python train.py --arch="vit" --norm_position="pre" --dropout=0.05 --inner_norm=false --expert_mlp_ratio=1 --optimizer="muon"
Rows from expert 6 of block 3, named by matrix and row number. Rows with one number belong to one neuron. Each number is 128 + 32 x the weight over its row's rms, rounded and kept within 0 to 255. All counts start at 0. Numbers have three digits each. After the name is the row's rms in percent of the matrix's.
# gate: expert gate (model.blocks.3.mlp.gate, 8x384x384), inputs 128-255
# up: expert up (model.blocks.3.mlp.up, 8x384x384), inputs 128-255
# down: expert down (model.blocks.3.mlp.down, 8x384x384, transposed), outputs 128-255
gate.71 009:082139130098174156154124143181176125130152154024129148120098115088127126130150128170160090102071127060126086155145135123132132140105167088137106124113095119132169163076119204136152115112144220086111094112093121164157171102098126164145183108132174102131125141162089157127168141145124114133142128184152017104190115075102142127083088113117144072160139172122082189146104129113129121109129
gate.73 029:128188147159133131118105170127126112145157136115086076089130101086111096106153119142134116138097068169136125159121100175165165115131130079134096113125088165138134101135189094141104124172075074086056097090125167154122097165204187099117097104141050136133120081175096172097135188148145095105171177060144076098114075138153148140095128159125172109086135140104122187149195166163162111142112
gate.74 008:152120117138145143108123154163122070201204138106096163122061094138154135172142117150096131184152141128109107113123152134087165063137177100091141128098093110122153126138161102083143203059084068097169139146137129167127129107093113099140209154101119066124136135147157136137159071095105157141158150158117114159121125143127090143190173142127139107102147097167145169163117126130152127102123
gate.75 104:086108103139183096122111144109162092110137077138086110158140224107136127118144096101052117171158096102072141111081138163126135081099128072142094188147133118141113119123150138133178188177160168166130108183120157132065124141139087133091074148150202195142146094155195102078127158060167156129143153114170094109146122096140089095110170072151158130113116140086144188162190141144169114075078
gate.76 154:102116160146190122160178076113134103122180111086161138088093114081086128118177108138119192075104089094155136123051162146164142142199155107089082094120140175087161144078109114175127092096074187091133116162127206061112123062138190095151122127100160081221137143096139090082144101125102188178088138161167125122106118134112121120132134128126134166097119114095146090164170167137133127129094
gate.77 006:100123096145101112156171116189117148154092149180082126124055154100166136065109157138079155154177117078167161146109139170115161086111199141151131115183148124106144091126105112160115167119099160078083168103117139153126138148130078095078105093129122116142133122110124166089154072148170105072084158186116137092097119132155124121048125126100093066178140133058098170116127170129154132159093
gate.78 019:098064153165131128190173117105200090211073133130131131149128147103125078103116180134047091130132129073036081103149130072093113152114110069101168086106076140129144141129092104075158123086107091098153132063127138158200116074179102191092145125148114133190119098097170126172098158108122145171121109126160082131141127154105113112131109104193140094148189154121067141112165130148142178179136
up.71 010:156088136166150102108096117147110139134117125161063093106105124144115124150137132144098197078127171196130232079090109090119112102152127158101169186151145114133154091181091094105091150108122116149135150108185127111111094117117136103121093083133109154068199137081125143116109166152196160206099132143093162130131132157104150099154161076102134154091064096149123108084081114089151141110159
up.73 028:146105104110092124148144096112127124115137145116139176147161163209113130127091116090123097140125221133178117080123206076081104115123098134158141128173143084146118127156131165108166116094170163178203164192101099140159120043080082149127153076181144114175121141107200120197129076141136166107080107170131133139160164119132109172155133085107089152113096140170080124095059127138113128110093
up.74 008:096142153117171104163118125137197206126129169105133128112139143162171129113029159222141142117138043078156172111088082083112170083108140117125155106142173163137195086108125169106115160179181153128053117122100145102105107124099150149153160191147085084085134103139117105094096177139102163096144121134149188123147115137188114112063137145092145127111105137137145072110110140135129079088114
up.75 109:127082111143118143132078187151074037096092164162128138095135194062166135158132113114141141162088104145234147130146117127109122141111137042186115132128132136147114088149137161100120133100109122113175095177116112123110137192062144152125126168100183143120098101187166151095099145131184183056162110120151123099098131115159118104141133095115107115110119135113138143136162152116121086127160
up.76 154:159123116089119125123124116139116127162126154131129166110138118114157083126083186145137079174135135125104115137243155111071127090133119138166146152080104131227118145158111146137112187143153104170092163087040094182127148163118091125130145137154175152056067107173123163172138099121153126080178128158149134141183083127144116129146096136114131065163110127159138167104105080132100116094114
up.77 006:146163113083182124166076156130106116159137106080125185146182083142120108141099083158167130102057096133180148143202108123174132115115087116153097152105090121105140193100151100108170106151163157159132038144181104109095113144157113122166126117133151112153159102114240119132079175129120100175092142108098176199155125102124152134146130123139131141099093104113187114119097160126128151134133
up.78 018:157129163101152174071117144118096205092174079120132101062168127106191137156088082113092199178119142125161159149063138124081090110149121212105123151176168130176126123099101154066123079159113124127118114087054113150130171150083129097222081136062164123190133116138133151163063087133105134106099118116122138136139155142161145133134164142113103146132080119129136126119202085109153113107145
down.71 009:137100118163132149142094159186188153154093139119135151123097123088124081131195113098083169116112151160166157081150109118156091099184053138135116044115078112119148175071168103127121102083092096108141099145131077161142094118170088150129122069134127167129061043158168141140156101148171142130158155155147130153124089153126136125101144079127130115104118131104101128181133098083101148154052
down.73 027:180108120110144111128068179173104113169111101115079126114136145142050114161137096153108080040170141155156149115109126131122129121113137113115136120113122119128187123153076136141135099092149153147131167176162155103130111141168115139087154114142122154096138148135167135110142146111128142130120167213170103127144129115130149135099140071057153111141139142220048093122150106030139088172102
down.74 007:171116130164135112185118139185088145159059182136136163133108065130110174159129158160173122157144111148111105164153086140073171046088139171148126105189106159161108114121108112121115138118096120110089132133133149198205139090173121129185155098084128100121119098113123106069160108090146094118170114106170163114147126106090093103130084155106081114147145142121100122121097093111035133170095
down.75 102:144181146100187170128160146138165137117175163117134177140123128142102181121153075145109111069166120111131121083147142097141116138102135103070095104102155099148120114127151125146104172161142162173115168089224136131134093218153195123116158150133202075082106132106099159161144097136148139145113165089126125114092124148073097085147166184125115160070081144155111141062090105200106160065048
down.76 160:144181105138098179122106154144124124158149182176142144134076138130146131143127227093147148126160114130145151103136131153110099165077106081190139111118097151119093094098080135135158177119101143167170143111093140156119150104118189124118123088134177154146154129073087122111107114139122046127111054120134119100149121214181202175116115119136112135126237140163124179098098110163133148062085
down.77 006:107140156125066110144118121141070147091154094114142238160155107149123157137145118126146139162099099103187112072084080067117153137075106123108185132093169071181140110105129161129100125202134170181107144084144125147154098125168151175114141131180160128130105085179167089132155158123165093133159154111160092113171149114125126128108126081119140103137135113117137143149089099087069146166160
down.78 017:134103151159101132126144120125127144171118153137087127082119101147118085151072169133151115103182171172133104177138101068099126115065168172123125089136107102135149107157160146051172087156161106141158120140068138136086127078102155080137100072131147140150149110146173073110120102118094152145068183137144140087131121115075110109135160082145131041175167104139185142169106067131125107146067